From a checkpoint of a small image VQ-VAE.
Model: 7.57M parameters, 64-pixel images, encoder arch resnet, encoder norm groupnorm, encoder activation relu, encoder depths [3, 6, 3], encoder widths [64, 96, 144], decoder norm instancenorm, decoder activation gelu, decoder widths [64, 128, 192, 256].
Training: soap at rate 0.0015, batches of 64.
Data: trained on fractals drawn by 1,000 iterated function systems, in grey, 1.6 epochs.
Rows from block 0 of the decoder, named by matrix and row number. Rows with one number belong to one channel. Each number is 128 + 32 x the weight over its row's rms, rounded and kept within 0 to 255. All counts start at 0. Numbers have three digits each. After the name is the row's rms in percent of the matrix's.
# convs0: first 3x3 conv (decoder.mid.0.convs.0.weight, 256x256x3x3), inputs 10-19, a 3x3 kernel for each
# convs1: second 3x3 conv (decoder.mid.0.convs.1.weight, 256x256x3x3, transposed), outputs 10-19, a 3x3 kernel for each
convs0.120 102:104103098138150178152114101166147143161074133146112180158105118102120153085125146102142129108150156176072150120171094170159097156095098092097163149049084102104103120126160146115071082119092148126120117124125146157136147105123165099102095117104162099097145159145114102108
convs0.121 097:127109178095152136110140134113085149080129126044115117140115089143141154140112192090115138129114103138124125106178181156104055140137115121067128133141102146179105127138162166180144182117104078132148095118099123098109156112095062100153093136147084169089090123125110116076
convs0.122 102:102141110136122142155104130108080062074140101059085135090058132197168062146097108074096149146184153137106116138132130112148130186113106134121128158133174119109146161165106143117145145174122063109144148160129113180125135140180131072066071114042095150143150177103117125152
convs0.123 097:108122093128152106055144142174109163139095151179122129122156116186134093168093125116175085102116150119112109114150140111110128103159121103100129120133113125133084047125100085147112076085165073127137077189138131105129112166141178129179189141114014136152080183081050115139
convs0.124 093:120139140104168138171183148162070106076135107130181114089088132110123139116137109070106151108122150163175104123069152108184071115096128105094086102123125107108155140095067111135168160210120071086111099155146075126086171123129073123104146117072150184084044170086107151152
convs0.125 099:137082086059126095077098104149163089132126135121112080125127086109135181091116119142163086144137184162105165141149148161181132123184119080131136150163164131111144119124145103158156144138133097123106073126109055086064109107132127077146142129134134149110123173159015121092
convs0.126 096:175190139136104161119143124097089092161100104118114097154079134121083082139113113157102130131109135089112106075168183130179196113108162082091079181101113147139126157112137095146134164139150150134166133149106142127099109176130121119105087150067153097176128132091118082116
convs0.127 091:120141139085116165132115126126123092164174116147139134109165034173148097141129088139087132173101164130121142173124137180126150098189110098175056179131080169169098119049134124080128114064104121065117126081183148002143163150109115163128136187166125032133181123127145035104
convs0.128 095:061119178034101134158157072162139089110109146064093157130088094199136185133172157166142085102160190124172128118151147085157211186137137140146175158154138110129141145119207179171122143122123100140104045095138115170090093107127046129119076088107166152121122131141183152122
convs0.129 104:139125132090106057128038122075127135124112110125114108123110088104073161150075146103124088123080150132074079108131101155142115140089124156116085144135118137126144140085132141096132117189132099115114118179120173107110078126138109169149106115154098119140153149155150162128
convs0.130 105:136132127111153131098120139143118087134116102111149144137157095140141118069156043132140133105163085139104092140133123113111119085128121151143083108063137066111172119145118153130148087113120113139131148103192110100120127147098106141163119119148122103149102129138157138111
convs0.131 096:114100150117085139130090083099117125151170094060085114097124094086155159118153155106146098130111102148128161138099150135136148132128146147092145124163102090098147141110110111192131160130118120119098126102159110109099142131137098139148097100138121092113146132124166095047
convs0.132 111:141105180124138071083105080068061111115166086133104132105162094124119195102122110120140148108156129111082196145105105172155178135110096087108143195065142153133147123148116132112186154144131135121145174168136122115125133094118155054124133144102109183096180096160126118116
convs0.133 104:145100106097129113176151087074160139142112118120120092139144086148105139170155124139072184146151103157105163100142167125142145082110096111128154173037110121116116100068069129107115134070149112076098169110147191169142121177081117040150130126112150035153166059131116060141
convs0.134 095:167092136120095134059131116058139095044124080102126109098156108165187162080099125128104087113157155095078127144117157073172121081092126122109143082106116157120124148147134097159116182143153117097111126181196161108100122103153056089078145141125129139101116164156179145144
convs0.135 093:071115100150074097076102106119165089124159096119093094072188145211118078092143154126129140107090166163125137111170112145116127094154153179134197050148186104122132210177164120158115125088144159106102124096110083057160144088123067138114064105119107179118128147132081184122
convs0.136 115:144157149089178108160115154135104069112184081106138080142171052090171128127104158155132143081122149126153103079108152118129142160131108091126089114084125093052130163090120078174137147038153139136106108147133159120163115090091094195137104120087139151113113121167160095112
convs0.137 099:114134162121144168139098154153150181159151116180139137108190158103130135082105115140151147105068082137129095129094211088119043145143155130122144131125111097135100150098134081100076113091140144194176114154183078138133132136133150117128126126114158136105151140109051125143
convs0.138 097:094125097187106117033097207097105140113125101118144149111110150133115138115173128145190081140179138170135108141155091199089148106119098136111141088113120134148130196174064142141096148137124128057138146113158107095120162107126104102139088144119174143069174072120125163124
convs0.139 099:097171129113104122109099135092144116106161119115141139129118099120085092097087139112092138123106136152125067195197120134124233085125110163097092147081099177079139106152153074090136129137131106150127101153184176078110125143105111162198114129159091184123160146140121136145
convs0.140 093:156136106134084088101103165195105080146141120070172095141114162109115158156160132151169114130131159158149110089135104134124147129124075126086108136141143170121175122156084072104113150102179143087163115122085129099115138116118152173201129165135146125120123070132152065106
convs0.141 102:136147104119102133102157143106144097069113153101062166156113109076148109174120140144137162127109098107173073147113140187141146104134122118129143104145110150080141141133126094155129126109099150130122160110148149150087109077133166081133116140163126166111127203156088090149
convs0.142 093:113137156185095135145085056127174131116115134152133147078170161138113185137146127113172109116228109090160105114117132146078116151078134105131149055093101119116128080154131143175116134109093095106094137147123153130109151136152071139143093066115109145101127117136126166100
convs0.143 109:063098112155091160098140101123149128113097148116134098102098096092171138089091105116160112141134125115122144117181099120124157087137148148141135135131122115120113082147128166094140093180107084119065141172131100176112106151181128047105109136182133136130164133087075116154
convs0.144 095:159120228119100105128120193142127145139130181092175125137128163104103146100086089158173148060129094089151094147121073085082048140100120148120110123116119090132159136196069128130094127091107142116122159149123136093123153163177116149154158118092134127076178125108107143134
convs0.145 099:152206140101156101071114117137092140158112061167182064097090116100163143186073125142097086113119154129098112167217128164182122068177157077082128122207105135187114135164095127116147127130111130153139128115143155098158148144099152117066102146089132205100135156167101117095
convs0.146 102:142140157118203136083103121187103128125108067197120063097096112104132087128133135114070106143111097161112109098109068153191140142159144100113142199165153062203166150119079144082138102133178110162120064081130116111129121126197136144146119094128057129116065127117136117146
convs0.147 094:118128127132113098124031106139123111116156058120124149191068120156131142148098130122125097140136162122097137167113146131165104106143105119093133177153133165118160090107167071174139000151114133175115073162126124088095121090123181193150115127114059117109067158157074165114
convs0.148 098:132165141140109131119187061126119149142106117149085142104124142158177114113104086129095165138142100137155116138164151102120107112153108104069103067113093045082143042143107116127133095103120162150165108134118136151096110145125095095116111118154151134163168143092109128113
convs0.149 090:148117140080112119104166113079126059096117116103109106157105104157142124176087163154070113123088113171097101151135113100155136114069115118138132103077107114115105134154089118092137155075104108103125138128123094153126142160130118177068037110119046161118158100114201137207
convs0.150 091:070129086108131107066117078130130112127126158152146079137113136099166077114131126196123144149057117081161134127146142104102172093097137103139072102095135166150134161105135135064131101091144142124134146097106063092073109152126101114116123161163150158142082146207137129117
convs0.151 099:164127109073152161107050144139067095149109086168104103095085186125141158145076158107092172162134063116150108150129177090121165094138131120132103115086136150149085140130106105151104094169081121071126121105149125137088119135164102121150144115127118083158142172080083081133
convs0.152 097:152151140107075080086167104133154070168130135090119117097127086119116147149164139124124085141167193208081116132118094083154094078137137161166125128140156125220130144069106174094126112121142129072101137144119082144087126158154129166081101130102115161133090137155138122098
convs0.153 096:110094078120118085127144130150117078134129102109130080111087116114111145115074158101153108111180138104131179106078089192154097207104143112055101115097153146089133108130178098178142184135147119162114100135073084168120162120082090057118174141075075190104116132124117084107
convs0.154 100:117114158207108146119120126103162097114066101041115160141063135098180112135123146117119107153156155111113097115182109187121135112157132100127143110061165102134165117141121120176112166144190162170131158132116118173093127168126153098153094138101097133073085139170167210137
convs0.155 099:088071169153138145090081104140157095117110124154144107135163077191188093178147147145132122117159116136107117141133104162081157108129102129119071167137108106136115125065090172100118121066071128111150137032112145046179149095110117132133126124145121075146166010131133060123
convs0.156 111:128121148080112150102138138085103116112117127168104097097189062148126107165119119165113103180184110101088115119146145147144106078123093144160060058107144069097137113110147111059129115109121052111163137081086102157182112102112068133158187131108129121127134101177095155097
convs0.157 115:144189180153100130137135124077081118078195121109150134110133127231020116102168157089148141139090120096076084063126074109126091101082114065114102104078067132155111124154096123113139150151116114166138151139103081096152124161125095168118097149142118185113158130104140131124
convs0.158 098:145118143140175082130144131190119080102108121113138109117046108094096103114102137117133090124096138117099209137116179167177203153160144103111135153117087170147125129161149107103151169140142135176114174101101106187211128120160152149089186192129147122154163111155063152116
convs0.159 107:086105098064108123113123112126091164090165194104086145136127136115151064079169093139108102134137126128112117162092102117120123134099086132119125086139125136154103091151181166122124114024107122150118065124108055086118091146114086153150101149159062167115140132214133108095
convs0.160 106:131071183134161109089108139217067075066186086110167052123062115125080141110149134135112140089144099099134129110137172110128108185080085144097067082173080177067090087169114147188148119109104125139118133123113121095116125162171033154147095134110071161097118138105120089096
convs0.161 092:128132104089122090099108113076152100066070078116174165072153165168117126124153117120099128122114160101098146090127127100079137092165112101116106068114114113102117158199120129102148104131111144121126117160123183106080135136116104090114117108104087152077136162104150136114
convs0.162 104:073192117118137191159131129118153126107140079107140094143117108057129172125167136085064134131134115167129120015076111151139100115145118137129129106067104091093107151103136124156178127152111153158119098185099151094140127126083159138136115142065109145052091186132153118127
convs0.163 100:176156179128147132139078140148102071099166110132155106150118174132137121171161135141094135094106118139181109085089094139167104181096104120120123147200121152110148118141034088155112152086122153121164078041158159094115143130165115137092127120128154135129104133140140092084
convs0.164 099:153109175158044161125112076085094156109141111111173098146110163139137124147085176094142172132171063122153137118109143076137138088131148101103110123099133098110147132132086097102057098129060100065117138062146163057069157117121089124145205154108082089067113142119189144110
convs0.165 099:127102108142154135093125103124133119131143123090086131119129116142148109160116089181098125145135132166094099104149156115161190118158144085117149116075144112118062129098167152101083056016177144153156142099140045139147127145196150155128104150154098129167130102131117041129
convs0.166 103:191140105157133124139108155132168112136111075115102094144115162038147078157102142066078167097149168121101120088086105097132105096088157100174088136083139054117154126119103108146116129151198133146136107174124141074134099112077121082105107116106161125105152172128083146151
convs0.167 099:114082112122151098143116080134096083106138107188097100121118164138096240102134082181144091086125178073101110106124123180075119113163080163102101113105102136071165076176150184138167118100123097190118100171136132198106133134062143084120130102100103160113144153138093097084
convs0.168 102:118125104148119082100110120157137137070141064115171161144059177138141122080200104160108127170190168119127118140145100214173141136094106000118122065075053186145205105144166105126184126170097134161128133172087117077092096152105153112112082126101064152141108120105138117127
convs0.169 093:072127081067125136103122100147092131122177159153178117125121104121097176122112146150165112177112132128097077154117123098137114131150093170106106141194177151182121122070139119145110097111162036104176089144148090114085164134108134151123158127134065108106059197123086171124
convs0.170 099:096144080150159080091165115147128112137147115172092111130143097194101083169162111156120158147101089123109157154106100085140104107082096123138101145092136125137093150013159130074161119055114096146117080114144106138125181155121067104115092094143147044130150097143097109163
convs0.171 104:129123114130078123124200116115149140070112106098100121133150105077145122030118085160120126036111144100064122092110125084065090084167124092128179169069086094066123126125140156110192152173098167138154123181154173203120159114169164140079123111160097090111152155137125147168
convs0.172 101:148141159136102126087108124089088097168123148190125123077121109052135114058122191118108114143131121130117169106120106164220090117106087121110110093152159182088097136082176107184090172177136112163076131131141153128162116115098133149180117105092109135097162082136086139124
convs0.173 105:119152098102092124160138175150196158221143146148118123128149149137167117102056080151136155111100038121094117135181093052000057116147138102131139109144106119082080176150163138131103105139135150139142125137152119144126172134168104186099143141101128186122114152085115122133
convs0.174 110:131126089121127093092137107156109113123118069159135105076081140107123207101140087123098061114111192118152114099122133083076120135081068155124119136157124145118097119112132148195158128136113134110112120094140137137118123127158091123117135131112147151134104129115125091111
convs0.175 098:075131144118162131138075145110067163129153140126140116110128105093173112172102076132126116098108091179147162155163095131100122088176118161153087119189168059092129101092111127162178137080093059137109168140130078113149143148161129124081055168124100172175085144137067075120
convs0.176 090:148198152124130126148120141081088161147136138092098120066134096098169151167133105101168131102115169098127127122120093079143112112132082166095116161099117157076092132127163149094140125089145125118131070129109168140163117153167176118078099118096176120138162152045063180154
convs0.177 096:129071138093140131095084120152153095161082120132107119165096142122100172134124168103145158126147090154104086170161157139143113112139140125173155138121089147143137109142067082128146108131103114089105113098143147106068186116155196121114149138110080084124081125159161143076
convs0.178 099:066086125156108095120062108176155078129124069126157139134159132134108158104186133152183172135127102150170145161226147125113214102148134094109213147108180127140070112125095130173123120143095092098072101074117177076083130128121123158103098163090158128122082146132145171093
convs0.179 098:152117140141122135114090163118107111142096104126121115139162149092111147163110102116158139109126044115094133162155159121129101143093100136149126132098113096128131125196121124183082149100090156115109146072186129071092088131117165080136127108151120136087133158139090109125
convs0.180 097:151115179124105148093092059138082142134133091161097128136107152146088093111115082093143126103166113115140111147082085121104114156104106104104137091153100093101126097175120128125128057114149132142155152137101069189049121085159103128105181102114085204107098139089111145131
convs0.181 103:128042123204091136115107142109111066159156057158102091123124140168074161144117183110076112077163158103156136100148121159163135153155162124162150122133115118128184053133089114110066137178146157055081126108090111094140131120108117125118158103132086056086115111098101129092
convs0.182 097:130074145130094142120141139138135086057147116117156106160100126135107205101154081115133115132124146138126139147108105104112095080113127139155135130123152081115167109154055070143142190099056101106152120085104188166094165078133128100123087123121147145067149109119136075091
convs0.183 096:158126151153120099083112090111153125045147101106125113110113149147145130076151119161118141120166161120127122100128107134066142137107128129100150080029173159099116071181120191107169133156107096182094124151137135099130123166131074109119102134112144147096152096145104144054
convs0.184 097:144128095110137093075082134127041183108123161159143062110189138139143104167152132101150193144163092109098149147154127134096143066160128122097072104140114105037111106142095121088140120126139144090117145147147105117107148089111089113159115157124172135165143121152123130145
convs0.185 098:155091116163171100090160130169108106122147112184123084058135138134135154148167139074074111146120132099146157127169096101113111127090113132130101102113148105152121084109154153055149095128131025146086125140136197131132167135131096152122123091083112132172084071131156072133
convs0.186 093:082087136109080136102095141118114106096086110133111143145128124113130111155141176152134117105091165141113114136174169161149142157139117132122169246124127164115137165097146105163173154124103043084119061102158128151082081125118123121115090126094089184099077117109171118088
convs0.187 090:168102122153130137120073122167167103118124101124105096145108125137109146148135111146173127137167155175122134117077082150096130147103101148144102143109118173140123147124041102042152110147068129106130174066154147050163109100153127156132069121122116039130180096106115127134
convs0.188 111:087116118138149126075112093107227135094044133119111154116138109068133144105140177081183157161097115188096109132187105182160090121129150157131116076104159090112054141140107134183138124166114117166085164128121135141192120181145126091096104109146126148110102175122145122165
convs0.189 100:151152181148108135146119116163164126143157124134144154177109177152090146000088114157148125101047072139093175105166171056017116093130133173122138120212163073101082148147132118123128111064105183146083156154175091106101159179149100130147134130109110157099127122135140181170
convs0.190 099:139152140149141117126138164157126205117132146134105112142151156150094146096095081157143155100076052132102170142153147006073098163154155142157172109153138076172137107141111159153120108138139115139107175114143105152109113057167115127120153121126130130085114126156094133128
convs0.191 106:079159192172121173062114149120162132076058133123144125143127136186160096110179153152112084143111102130131149105108082127145169117173153114127110056091108154106118099088086153137155120141144122135123096149118124077146147141118110071112132114105129124131112126099069114139
convs1.120 100:144138129176090154140083149151104088103221196141075135100131127141157148166132117082151123119096106142178109200122162185126110144102134156133182087131149115148109057154080110131165135112120138067107130125122120153086133098128182116102140113091137101173167102135081146126
convs1.121 104:104157131128079155171188073113118109059151162120147101143101073097124122144160108093109082129185138122154158156124101087133139138082136075061214141217121162138123134137123147078081190105131109160116155103192173147104121156094150133132197134165124149100133118096120097150
convs1.122 093:141094185114124097153111128107108163123168147144101130129087068135152109117111122068156099085054105127123114104125138104151113107095151010118204095038132167179053101138137121099104132053143087172155079098054132192098174161137139138130128113114127128128084095178102184138
convs1.123 104:112136122181129137139164109154086186166160092162105120152148135087139096089179119107177201155216118103120116169183105174163125134184100177154084126167107107151080159141144110161066094099129096125188132188115123131155132179122114076188103199115174073118134106111142137130
convs1.124 095:120107123092135093216139054119197132131124058114110122105146127128177134144104068126120097144187117176127082139072133163119182144147113130095154120170109153184154145089167183121122160160080179129109125147126151141115132091111116152103180097119084176145153104138141166125
convs1.125 098:160108140092188183161124096154137099091133116153085136109134120105149108100152127107160164104096114135061142099101111133093138108194097166132082190168058097145157136115113089129175159185133139175081109128087135145110136145090111190135136087149126114176160152103186135095
convs1.126 099:150162125128109137165154131176119106124105139175115153117132112123069116084136095127110092141105204143134169088143143089131121179152161174121152099168126138142073083103132139084141141135074057107109132101105110159141194100081194113104139111110135089169121089124126156086
convs1.127 091:132110119129134128157160132153154075105128148125118137123106107106145155078109085172142105133165131097157150126118146126128143096092089079151111122203183159051207149177080109154112157111068133154126162110112148140078162098151104091165205128112102167106081174119124125186
convs1.128 093:122087105109148166146166097074147152113179063183128084128174095158126135081173113082156209113190109150136092167110105093131166135172164118096054079136149097207154078115089114138157189144166121061112107136190197171067133132168143166138085106156162163099120111154104168128
convs1.129 102:128123132152109153172204067115105131142170134115145119105215128149096145098180046169158106108138128165087209110141127118168124080123112084230096179140146171103134135125144098105064131123110062154117114154125123138169147108113148093126099146122177119104158104117126138167
convs1.130 105:112115149181102136183136087114146186131138141148101183099152168121123094164058071099151073169100088113131192156180137127094142105166090191070095184081127077180147147111114099162063102131123059143143131109139148123156135097124160150097150082098131128106104182097086122150
convs1.131 096:144162080120117141155100109113153064086131098126085158130113134066217148107054113120138093104157145131139124064156120160112139066139115152106123078239137166109109114132066120132143107118093142108106106135129100127105181089127071146163188076122111148127115166128130137177
convs1.132 099:144146105087168094122096194149138093181122141101218119113105102151138065115106175084153101122122124079130158140139151127167121065134126089185120099000243138083171134129146074101134156147150135142161145085082104122125139111100128154168136125057133124097109183188109105132
convs1.133 105:125085104120148134126188168118142118165114117100166132107110139193139171081116214097201111164107126134102167135169068117089154161120131098143137153000146173139093116138120085125121166164152116149162108137136134157142175072159162107143126113150099180140091131190075138081
convs1.134 104:182135134044172088217128151147128097093148133118144137062100110141131124058162140098130112080140108174135063161121107121147153147154141198165118053120117167171099132107089123104134138138094165107104123152111117161137191145109113149111127134228170158094066173141097106139
convs1.135 095:143136147162188138180127134133141129143113164079106110084128115169108171178106106086099105125095131129117144121131150103134161145146035078171088189133151103093255097095149129144091145104143093185138096097198156138095124148154143164123137157095090114133147127127123217128
convs1.136 100:138126142150097123146149102143167164089119120153134147129148117138168146119080044101107164095149106118092110103137070126152150125117165116128079196066132137109136125091112148151090155087149102070123148183112166139073150152138115157108098108144153110114110173080156127097
convs1.137 102:134090118099121092172166165136174136182092088101088074098102180064094125163129127080090200098160099144110158120115157148133167179107133122152103043195089115117181143100136129186204105201044098100072099123107143106150127169078095202226083092109099100159143136116137141093
convs1.138 098:175150146086167139166160116128091110190090134097168059087144179171155135088145175187108090118109089096116128158088152078171115115065147131184170183119069166179185176084163149114140144105121130146109133160124148104167195129175167150148143132094111136158088120147122129136
convs1.139 095:125148155142144146117133133108167144107137110127123159135082140120140091143149153102158161114138125156137178153112110098110128132106149139180080198147088067070166134103060117123112123104187101121138077114088169103175098102106149159108176179160155157082159132135171125151
convs1.140 089:175124124148048131083146138161107154099149123142094111159080079135097128135097127155084111127135127118107091128124112106122075099156124103033083177143047053149136125130090116148095127169122151131069127116152178126058167129107105100174169108159118141187147122119143122081
convs1.141 101:148190129138142147146107117115152093111165090143114183125131141216145132127097150121101099149158116095148136131101110083173080120141097225164125127205108147085156166083172103170132095121130164127151155115113117138086109064086161199127098136093091085125158090082145142153
convs1.142 095:145099186139203057106153121162143134100136168063140152116131161107129159124207134168141079113108147116156127163159055117209134133100127061215104191079038148139145161136099115140096101159135134156087121167104176102090141138128135119138150191132105174130116185133143115193
convs1.143 096:121173158116145054145130136162123086156136055100126177145127172115109128107103132096180114089134105128184103197138140130143133132068123110134162099204076141184134115065109108138096126095101106153129130113150137127134104146114139079134132087116128111096125094120134144103
convs1.144 093:130105105139112165112151101146158115079092110157096132147199090115128110079081115118160145149114031128142159206105191122145178102145119054165112184130088137104187149089087113155116098138159068147131168133125172104085126120159165082149074102128104140149167149091116187129
convs1.145 098:095160146121141123147124072142192112107187114113165101114112094077163109148134134111122129081089127118162092120119170094144089166143158038242122084178175159089078125106090136126135116114130148107144121124080126126111194181130134074120093138117155078208123161103113134100
convs1.146 101:148092136084182137125126079151117093153143086096155099089068073149185115134142064114134106136139131176066172127099145145155117141125109156209114182043163189079094080096049145132076109181205123139103128145101127122123143130165111129124120089181155144169107060165141128136
convs1.147 103:116154156174195104097174161131127123146133146147188160130146159154111117173141130129173127075129118150059115139116102141089134138126109193139154120192115123130104157178098175122182125038165122140169164109094072173105103179112145152121098106134165158165159095073093142110
convs1.148 098:191159090116169121073172140140155111092179143144175083136110089122119118150118188103178104099109123122140163162126159117128119141144122134108126086157118148130098137113146084099098161145136158155137129142078074148089146136126169124143088075124163160140143182116087126154
convs1.149 102:129120094112182128175174094126089160116117124176120120149093168157080141084182078133176149075188123136134080135122085137059124142122119150194082159132117103180057115118112078149135115150098106144098129134133176113133126116105143092074158091144117124099168143119097095160
convs1.150 102:170109086144165122104189129156153094101135126074132116121159107154111126160143123162136115129094098089126169138150131149117147131130117157193143204124146116099130158111122171115144134054128134193091061092150144195135111125078226159060182072129175134106139118115081133134
convs1.151 103:135165159133142091223090128164088147102136075109111104142141115103095149113177078156168081153136082085169178096124145075131155146106115169186112148108176128176059113131155086143141169109053131123157112145127126213127118138164165099119114182108154149159089103135153103155
convs1.152 088:149114178138123083066124137128152182088145128137112156117123108134158140066080193168120173130030115147151130183109145153087132152126121121049054165151095113128202102130128159110128136115194107131120138104118113171124175189092174074122137159145089147148138101118089094187
convs1.153 097:143121125153182069144120114190165151130128133160114124118099101086124127175096143120137138189080164156141091079144119099169069145165129107093100142145127134119153168133111126080133141106166141154100171135079140186182137159127135155084128173105120165141144175138112164132
convs1.154 104:123155138163107166130162093126089144144227057096107144112142072089180150105166118114120127127181076115065121111135108090119157166110099223132116107147037218149090132106149142126154091081115100168161111170131121105114137158072132084148111182116142094093106149100135119111
convs1.155 111:107175073121125140147133143135169161142102101113118123189105172161137144124126097114112156176138131141141093165113072153115122116117119183086158186045055036158162131141101137144117163073136082144208127118077173149144138121145116130127157116190085106164117132147158117152
convs1.156 112:099114099154148145151077106152140092128144115115142121128119129100129141124123132129053152080161120112105134126121142169142116073077117179101076107242135084103080123116161110130134090087133123113152077123141099148122115133079187252193137083174109129121104078111118084116
convs1.157 124:136126146109126169139106153163103176115090092078141162143105183115041137128108111148114146130129093081105100136129102137165120144100114151139158150206125089101103121127139150084054106131144095151097128065156151179178136124151106123096207145098131130077139123149202158078
convs1.158 091:113143120160159144174158111160166122115117157122131184123110144215115124134120144080159153164144150167133162136087126157135075155150102112130092103175110158145122122075092127164180118130148143068127100147139107139151071103105148169190216216107137143087127149171097174154
convs1.159 101:102126133148120065097121137115171122074163158150082112101182152124091100095092103123147085064124078101077107183173149107148113105151093127155123117113094157100121076169115102074081129070120135139114095113095132129073096146167105137084167084141080152067124080145155076145
convs1.160 110:141114170248169028132134089185130132057090158158164096144137111125135104153134090114136134139091091157125083129096087098142124105150132145164105173219042056094161104149134139077121123135118111123195123132086137114177146118158106167077132193144147149150126165104141073154
convs1.161 097:097160116149136137144087135109185106109152128154133119130118089121072150127131155133109115088129138096143175140143085143143107149111179096137150152154060109172097175165124163083137123122098096113138127170096132142125089150172185190030165099125134072141121187094145124093
convs1.162 094:158115113079198079150196119106094123133162108098109173068135150171150094165092104092146116118118123142117095112108188142071097180186114150198082099131208129100156139115093077169082168128156117134132111126129164132138083114109130079139125211118178074116111159175142111122
convs1.163 106:108103144139068098106109062191127140143118085085104133085143143125161130167122086136151115060159161189138087109181136190123162167207135080148091158229049119113110132135087179129114157185159142139085145085151154131177164151088118131162135109158135134139096124159179123138
convs1.164 101:148110172158142138095140128119150105135180037078143116101223180178108134123123103107163156137159092129129164138173130121143120070124137112170139128178145136100088196089086088131208174116042102098092126156170124119143073123145198128162133097123070113143146116179187116053
convs1.165 104:156162106077118204082153088076109104139155142140115170170176117112089090113090132174159121114176138144112121092108097124104116208106164132210082111120001124110068173116139126119125104156107050184167176113117119125153171154128164093099100150107087101154095135070142102170
convs1.166 099:088154148111164143136145120097152136134140067126137117108109107170147179152112122131126060119133164121119111090128105162103140129108220166154053120148185099140101129180115158113123116112165106155105100172134110123153139112114168141145095182129146183120141097179153183048
convs1.167 099:121107177138126106090170120129182095136182147115103106160148119147114124123155129114114131086127115154130098146126136110110132182093136110200103065108132143171111160147116180062124123116151126109156130145070156138073098119167165142170162123122161114168143163146160079141
convs1.168 103:138120170086203128134139082153120086129156092153125141129183086127151121174165137132116123095101121099069142136128116131154127150124113182210120113031101135194092119126135168114123140057146181128109158138108112091151125114153132165087115191139128159133151128172134193131
convs1.169 101:196091125090193091125146155143109152077101069123160125115163206114149103124114049122193102106070121146150103145138119115161074090113146173199037120174161175081084212090128120148096114101109123119092113114109156244103115124113158173137125077104126125099099100142090179124
convs1.170 100:189088114119199109090120140090119185158170126145194054169164144179107085130090113152150101104165120173132122166127156124048077139124159172079116172113129105108121163183147130118107083104147117149106140206102133097150150134161126144053118079109196107114108105201144106122
convs1.171 103:095146142139134163146146151111126194140161106065152137221123115160157077130076168121146142062095191093165063124172110152117135121104092158108177053108123177162052101097191162138160150135094087144163126102084142115193173135111053129135137110127111059176124131094143129170
convs1.172 106:121131159149141151172121119113156079112154122119100160141090141105092159123143138102151114153167081140170089104149138053094173159125144143170185140238097189072097121093094169144093080086106137142089144093118102155157192104108114083168169124114182137112135117122154135148
convs1.173 098:110167097127098172164129159141185095138073098127130200119116097106144100127094106137135103071112156194071105188094149138118098116113095083153119043118134209127106112143141123158106039130147102144119147135122094131121149150085110157160053116087194165074034139160133120200
convs1.174 117:165126111215153021136139134184132082103076165144072141155127131129155122109107118115104124150106134135163109132094097142140098098100142104077138130255138177078062173136141084172087144137067105159113111143109092115147128148160136104074171164146124121118129168077104090114
convs1.175 103:138119088047140146133177127115131112164117059131139120143163150129177164112152120150114020174112163099093139133149125098084134143102118039255022127186130212121130157105145096150118128140144117139101142102115124071114133179117149102108132118157154084098118123148189134128
convs1.176 104:149184041100197143200135112146118155141130091125142197153105116121199078083151126111159112155143136114147153109150111130072162144148107152134172175127122158112117167127078100155119133100175128145120115175079164157167125136158125168081125133096147143184131077177119134086
convs1.177 097:112119151148150072124100082141154109157075053140073105072127096099136150156115059078127150134156129117130185054164120120125150126122172152190057141154201082165110166132093116136092131115125132091087116135107098145189086104150132150131104182139124150119118157135129120126
convs1.178 096:107144155115142144128118125131124129133121106091112131171097130135148127115134112066161155130123163119067131166143140161139160158159141050110129145093114144132115081147061137142165177139150116134096110168137108159115129121075108150167119147103130138131079179128134168174
convs1.179 100:121092118113097106179139161142119119102137133107211058146194110114101138081069152115122081158156145087109082139177163111093090096085128139140168211156124110135090150178115044078150149127129142113201103112178100179068146131159124143187124074127095134132146174184156119125
convs1.180 099:147115099174105107123140161168155076148134168105102160148061080082176145104117119139065094092067109208117061128117160117163163083129133138124174118165081099182096134141174204063067149131128135141143134151059144135156108131131168160131147150127111194125145112108181069170
convs1.181 099:147128072091077122100192114162103101164115100159123147122142145093146108133144109163165122112125095064121124103140127095181160132135164156161116136105000075202157104175046160137089157074125091120218182159142126167097192156122146143125043111111124169109111145135156111136
convs1.182 104:159085112174148142141147089168161105116145179102146054165147127103135169142139115129103167155234116175133097135150118168141128115153189064119146110213137132102045120158113132099142126130129178101099128187154143147140078158136130114134131127154137127105118114207147174161
convs1.183 096:143137177132159113156140117157159078160147140127092169116123123113142215155109107078123133152111155113139146169159058147219129109137133090102155209062100167148177114084169082059110105155093130153085122174100114101104135106136155124092164129138136135140169173072130165189
convs1.184 101:139079108169201103092127196163108112059191110112099128062162105175099130101121179100091107119107125098149123113093168192105106143149113132107105158114150117113174132145165096211134145115146116199130114142128099194142105088161143194130129040127129199149211073108105120104
convs1.185 098:104149152140130131136119106187169114056163138131111104103085164167106106099139094110098155124151174119141156117106140130193123191106115000181094135144103175128065155162136129105078062154174151168096097148137106121129131093142170099066098146128150110141062157133182120161
convs1.186 089:137149092076107125119151123073143078129132055134119097130168105082130071150170096111151081148141130110079090185147140140122200143131185126195103129108118133122070139122079137133122064101128147091146144206116086101126088096133186149173116145141073131135096058167175092120
convs1.187 088:133143139092099130118157071145113175162086120121170081108111151117122086127127130138189099154096133196146070130150050068185084166047103140091056113113041081182114116099126221127153111082153159079085092109171167132069192101122091089187119152138115150133120111095167127144
convs1.188 108:106148127096121104160188100090147100168154060188116148081140135112121134124129092086142069152198120128142116113076147109126162158080099121129096142218006168162132183115091106091174172123117107104173147158179118074074185171112095043182103161131158035144060149093179119114
convs1.189 097:105104105106067155155152105175164072097068113179146128142118109122121115096075188122080168112164119134118144144123184146143139107117120041141101089255083105111096170101169116126147138103146161084130076119122170148131143136149123123126045132113122118080152157126133090157
convs1.190 098:108169118136086128142093132179165126133091103106109168150161096137216148155101113164181078199133066164094058173098140154143106116154100120172127137070025185099152138119167150162132147113056070113148141159104115178120127144073174159167100125106128165161120122126198169141
convs1.191 107:073186174122045138121197080068154147092180073099057185120119120172124106124082159151106119124180140114110195126174118110075124129152102141113159144195009146114177128128121106094169123093082155084133119152083132108162174125142138103103063102175136077123176129128161105167